Weights of a small sound classifier.
Training: batches of 256, held-out accuracy 85%.
Rows from block 6 of a small sound classifier, named by matrix and row number. Rows with one number belong to one neuron. Each number is 128 + 32 x the weight over its row's rms, rounded and kept within 0 to 255. All counts start at 0. Numbers have three digits each.
After each neuron's rows are labels from the 100 clips, of 14848, where the neuron reaches its highest value: "responds to" is what is common among them; "band" is the frequency band that holds the peak. Only what is clearly more common there than usual is listed. The data: simulated modem signals in the audio band.
# fc1: MLP up (model.blocks.6.mlp.fc1.weight, 256x128), inputs 0-127
# fc2: MLP down (model.blocks.6.mlp.fc2.weight, 128x256, transposed), outputs 0-127

fc1.71:061135144144188158103067115081107126139166131104149173138151137176156116108115116136093154104159121153124088097147146126119147152135099092139124143102137150137154119139145125144128070072121151115093133133184104129138147132097132132089132106112097147116027090158124120136134152170109044110117091144113117117108106174076152109163216057058120079110147130147129126135133038154067176165067
fc2.71:130188146146196122189131101143184174121163057119173116119153112088108118135103134120121141153148080131136129135171121129093116151117122172096142093109142194186077126119155151104110120079134171111114144091108130110081164142140077100127100113153094126109115147150204124196188156147147133091171106050097073058082116155138117143161166091141117073110089141059110178130133125139095113135124
responds to: FM speech; AM speech
band: 4000 to 8000 Hz

fc1.247:118128173151111134160206151145146085109137081099140102163133115139112132138065155090149139149121127103085142097105119173125157225129117056175158157035119189145144154113043139083103094103148158129138115094120148162097057180176125142095135073095124140128097163195105189156136144114135165161141108105106169132138131081130139117116139141126128070160117136152143129165139099116139161158094
fc2.247:158182103123149149125142083148227164151184139173146123136121181106112159111134145151086127118139120156120129143140118131150200151136088093161180198089132122147107097138098078093096094103074154075131102165168164125101156118096098119099147096133108109148115173105126152109161121057174100109152092106074084112120088142127147104119162099131143081104109146177110124171134060173059177120170
responds to: FM speech
band: 2000 to 4000 Hz; 1000 to 2000 Hz

fc1.0:133113160143164150106120145099161099105119151142109078131142132174108112099087136150104121138094169120059143106097158161127157173150120083155255192037095125126182139139131170110066131100125172139149118163177136157120099196139145149141122106098150180147113156110129115143099133075169175126150126087076133142137141146098119074105153130111144101112139115154128153122162072094135200159076
fc2.0:128120114108148217086114064137153136144117144110134123115128154114220125115098116127097151099116156114105109141088123144145180045150110048184095168142104063121193135162085096145106175140126137079114101173181127115152105155118160129118154082172125101137124178168122129116135145097129061129146073108104134147116104123136140101119117160097145086157160134234125169128157124108153138072147
responds to: 200 baud; on-off keying
band: 2000 to 4000 Hz

fc1.229:116155130150130139156163123115170113114172120120123140158129174096154092123111111153156156114122143140090116124131145180107176171115088126155146150063119156177151119129088142086090097042148170098111090121138170122095100139165138101095182139120128172079109134158115194155141164164099143109112065123072133113071064128105144140160173168138072056131192150143130134146168055116077144196096
fc2.229:097087164121171107124088125133141131147085129092157146185148166150114110160155197112098122127166113100193065164117167107091112179167191099176096109140128142159181087152135116094153071084099177141070065108184106112114097139129128090185170068133119091122089164164102119133149176139082142150116092163132093117089152143110144109146116099121091161166102129099176112159075093141097114164122
responds to: FM speech
band: 2000 to 4000 Hz

fc1.239:142096063153138128139130189115167122095114122053097173147095128138079145127141154116147067129061136107128143124091111143172120108132131132077122117113109177106153138084105130095072097121138145138123132136108142118111093143150114117192110115135179120094162192096134166087189153130159149074062140138111065173200163130128141077145133135145159085105121034082153123097141137140082197102158
fc2.239:139137108140158205120113062128119170141167124117112134142139112099207149105107097118139120112123128122113129141146060144119174065135110132165095145143117126142140114140123092092115151120150146036132121117119140127147184143156129138114123091183108119115101141170135131122180200132104012078128110111136135094140091137137146142109157135097135081122124107249098223099163082148141115123126
responds to: 200 baud; on-off keying
band: 1000 to 2000 Hz

fc1.55:157156154102114108113138141159156047130248121127090094127097156109144131107135152144132104198100141106100110107119138165132211140092155057154125125044108119144149156107133148078096173104142138141118145087127075135137091129126119103146121125099160177134126032125119147146143143138118147144113176061148185144146110103131088140136230145112116102154153107119144086144137130121082164131130
fc2.55:082134135052157172078084119190166078142142122140149115143132096112142120100173131162080149197126116128118111123109129096099130126146105108159142131094099168145162138124139069180128101100111173091119122161158138115111093142127139078167167138255134135126069117156127094132124154129123090153140120113143133122123085116111145164112111138097134125146191122212084148128097052140196087133132
responds to: FM speech; 4-ASK
band: 2000 to 4000 Hz

fc1.1:150106107084122129121158138135156090098135147068129121125096200074102147138099139113093120103111165110086107124118127160132166140107159124140157150069146160137158145121068164107080137141119126127135122158125161064150061113144124128124082098019158170127138116135136244114143157142149144106089082114128142119161083104155058117105158173150150094161157117097087105185156135148051133094104
fc2.1:115174134129168175132157047125141132126162139127122120113147130130231147115078127113144142088131121137137121136134033155115144087112096123161112135181137140147136147128108081149142155123111130056129134099103147117133169119144098140125097098142096112102108106190171147157156193128099075111152163118147162108093057110141144135090175108118114100099119160251114182143170099136102094117062
responds to: AM speech
band: 1000 to 2000 Hz

fc1.143:097149147197135088125142061115145126114090113173135082123154091105175099136082157103147152135120177098119127122174147122050155165141116069136122162126156099122168123167138170182112147152109132132118156073150116157083104105102094106088115055119149127156127111080142126154079145124079117125155134098146161128077148106123097103192101140081078143113188160120116123155199059146095155139041
fc2.143:138049106173185126112136086105139103134099130095090143115123116125161133161154136109091108148093169090143108156164102216157112119194188144123065124168129104149161119105147138189116173206109115159129159104128122114134123077158123135162100077105138098166161137120110186096148157174082166094078140155115178159139165107171111081148111187139147129125095110111120105073156134140057105121175
responds to: OFDM; 200 baud
band: 1000 to 2000 Hz

fc1.224:091149133148145083111081067096135123143107119154141124121169085182161135126153147137114155127145135071143069091105160099054153115170082099127122154124183142115169105137141097181169097114100137121094147132153143104125119142094092073132162114135127098149111090100122147127131138114119072116136197107148101141131089137115138120151106098055081143086226151148108119159162051182098177188055
fc2.224:097154161194168125179160083094086153148101098101145142106131097123137133114102136073137141154121147120152154141179036139122070141150153140102077107196178123161132185117144100150138091120132065143109150053084070148171160129148108133123096072142111069112120081156081165164130138169054113135129156120167162089101183123113131138171102115127142149130080146174156177148156110111113106102126
responds to: OFDM; 2-FSK
band: 1000 to 2000 Hz

fc1.237:144141182116099115169180180195149111115154076070127124210131118080121121171092130079155125145119097119052106114110131174138155237125166090160107115047084157123133163124033154090129138100187159142151127101123144131074071151160131118110126117130116129125136135202149159157174119157117124147118086117130177095129154082121136132138129145133114129175121104116168150144097116121143124120141
fc2.237:128157154104132083144143154152190154172167149145162143122131173109128131099095129122096120154131118134114153129142184109143136160177073104139171137102158153138105110139058101091108101089068113071122137136180115122129136129070101121129140107167096121109107188173128162134133105106165085142165092113100081096151052176080176154090142121107115076149088127135129168166125014143127151125216
responds to: FM speech
band: 2000 to 4000 Hz

fc1.76:125162144096147138136137137095116118126156122131116125111126121136197122112129111135059156137168145103135133126082101197180184124110121130134120186123103155150215151166082102137139102012129156099119119180149157122121117149102149119086183148121098123090081113071096133139151136145132125117128172098050091136101123153096132139133168104093148090065174128160119161151074134135094146232114
fc2.76:115141181175077121177168129106133164130082112145126155143130041077185124107092110079159125140150134165142151105175091101126117170170113135114087117161199142107112208106100094169157082130168098102137139045101099175119148142113110160136124110141121090111121147129048181136124136172066111149145133174149117135131156144093142152123099117118155138106109106143088200136160072144085159082122
responds to: OFDM
band: 1000 to 2000 Hz

fc1.155:187186137102121129121103144140125155161130100074129145165095175078223106142087148130147145124115151150126076120171141121129105117117125125153125124146129096114130152169100156109076142117186128091146088112089109119146146090114153109106174152125177119080116087201118202145121129164122080197094040162113212133082059101145109119116148090145073120145154098152148134136174099147132140104161
fc2.155:179071167096134063117085093140155105121124136094126159175161162095170164129124137127126135112120166125114082164112144101135170065114175046171087146135126117144141129153108119137060160126131156111161119135161056088148116126124202116137201090159171111111123079172147148135093145102145064153142162111097143090101086127132117119089206125123085116153145119197148134158171160087106139102160
responds to: 200 baud; 4-FSK
band: 4000 to 8000 Hz

fc1.12:157154190087119082140150132073119131158131099099120120138120125138201113094103120103121168116146152110126141112087109145171187137111124095143112189161135118153189166185068109110154092043153151113099097155129135166146109152125192125060202145123134118092104105095062158163132141124105117162129170118043129149079126140074118127100157079101123106092160137170155144160105136118117172190113
fc2.12:158094152178089158139167108069105156092102119139107174132121012101194123130119094095118122122147166133142129119124078132128153154148146147135024134192174121098139201100109106171166094158190103109112127085082095155169144114110150149130102102128154116126108137124064169120118133163050094142121123168192165169136172121149116127143108154126125147104155118126111154122141091147071145113104
responds to: OFDM; 100 baud
band: 1000 to 2000 Hz; 500 to 1000 Hz

fc1.255:125104130115198182139117193072161086131183101036096123140119161172108117118063132135125099120128114155127085077076085210199132123097114102111100114134096112165170178154093106116135147114195138134097108177103161096151103142134170147148149165086148090127119090135150166159163116109121109114111160126110128209122161151119147089154154112086111116109150087123147106102125146112127187071157
fc2.255:173131137171140160161141096125159172166132125185124142110130121081176154078158133161105106125143126169122119150157107124106182071132116123153128175104153111122109122125148105134132103115137130040118124139130116135140212105069123119091122108220125127104124150128105148125129124110131088069147080108122079123117090172117172125127163127126112083113135106225077147099196060166056162063146
responds to: 200 baud; on-off keying
band: 2000 to 4000 Hz

fc1.210:128168123175168145142088159100120151089138105115132113129139088151133103155129143121123097147108140083108108097078155145120167115124110123127121107045146097124178132116166167115117121093158150115086131153131119116104120148146137114051111137119126163124115108098104098159164143132137132091143104092093113155143091137108134094168210100095085041093152138152133066078244042139090195174079
fc2.210:147148154152091087144110172091073157133128112112146152148098084092100134084163162124186117187111145088107156125129117098148080118100119113134141166105145148113127152085149180049107064093145130138137107104136061181137152140134135121092130124168154173091139157161033091134150165138154103153099184114082096134153153135124144134081160104135149080093080080114163196160128121091155154209132
responds to: AM speech
band: 4000 to 8000 Hz

fc1.222:077140113107125125161064097112130097167192133097136146137173131124127084146167123156114146121126143074167090145097161176069159133135171123199141118100160140166160132151166109119151109126164145114072062137127177082148126129155127060095140136127114113124097121124112160138114160199107154097078064106151114095110042159086088101175114156140027141131146171138118129117171095142115122165093
fc2.222:114103089135103157142163137126079082146164157082142106110138072157071109114115126083153115160102153111143169150122035161176106150116153121131102080139135139136141194102137110080140139124147100174133159080098125176160118121172140141110078132109109160136114084126133117141109134152092153075101205116179195104159166072127087149114146220132163128190129142158134157111160181087148073107106
responds to: OFDM; 800 baud
band: 1000 to 2000 Hz

fc1.123:130147115205144106093138049128131141123077177118109136152101141102142135157123162144099114108109173082060134115130139115123157175140156098126191180128101132094177060137107117143047090141085183107160083130140147106091151096189138111113162107122144145126104140134072139102142120122106119133090078129040159125141125122140087087128155104092128099112172110186160115200164069140108097168094
fc2.123:070165087114167185145147053137148224116165140157085123123115111124166117115134079116129107135109158160146117154151117130082145087190132110143107154150172106124157095148145050113136163157092126055144124125122109131125186130148095144094143088165108092156106152163159111127164169145135059097142079076158148109164047133123158127140142130109103090131124163212097169171155105148101100142128
responds to: AM speech; FM speech
band: 1000 to 2000 Hz

fc1.244:076193109153151092135095117100209123138145105115144177178137122132140144150133184114140159135138113120097092102158121150147156147152179078142130145113132132143142110150116121135065088090146194134126094116126159120089131142149106115138150114096127144097092081103094182159123191175087100110102098118082137088097115124099191118181139102103058047096204138181121126146171100136062139177092
fc2.244:094164186115086114163116159109184094112152114107182069156172101128069098120080140080150188119165129109116134100121159082150102147136142088146144114101134155146122200146080141074157119088155153145116083095115109162122074164136133111103161090137142098169120147182139115162143163104166074172170129098110137099088149067102124144108135113144066123201070156120186165191108128111145111138101
responds to: FM speech; chirp spread spectrum
band: 1000 to 2000 Hz

fc1.214:134183144145133181139172114122130150114149115081120135137162146099185119127058124129130129108147163099109145161109134185107142157118115126141122173142096148132156145138078168115104099051163165084124069173154164083091097147183176121070146116097099191049108175171132165146114178152135135107121051139104108112114122180074110125158149152153099116085162133144165162176163118114113159193091
fc2.214:093098135146119139152194156124140153086167139114140137118129079149093128116097089109105116142154136155152147146151176072159094189226169085138135142091210185109117113089077096069180095123108096101188144090157109144187122138153085139090117069084077138106075190158073134116138139126128137129124082151145107135146150110095134169098134142141128106166084147149156119174081133126091110096109
responds to: OFDM; FM speech
band: 2000 to 4000 Hz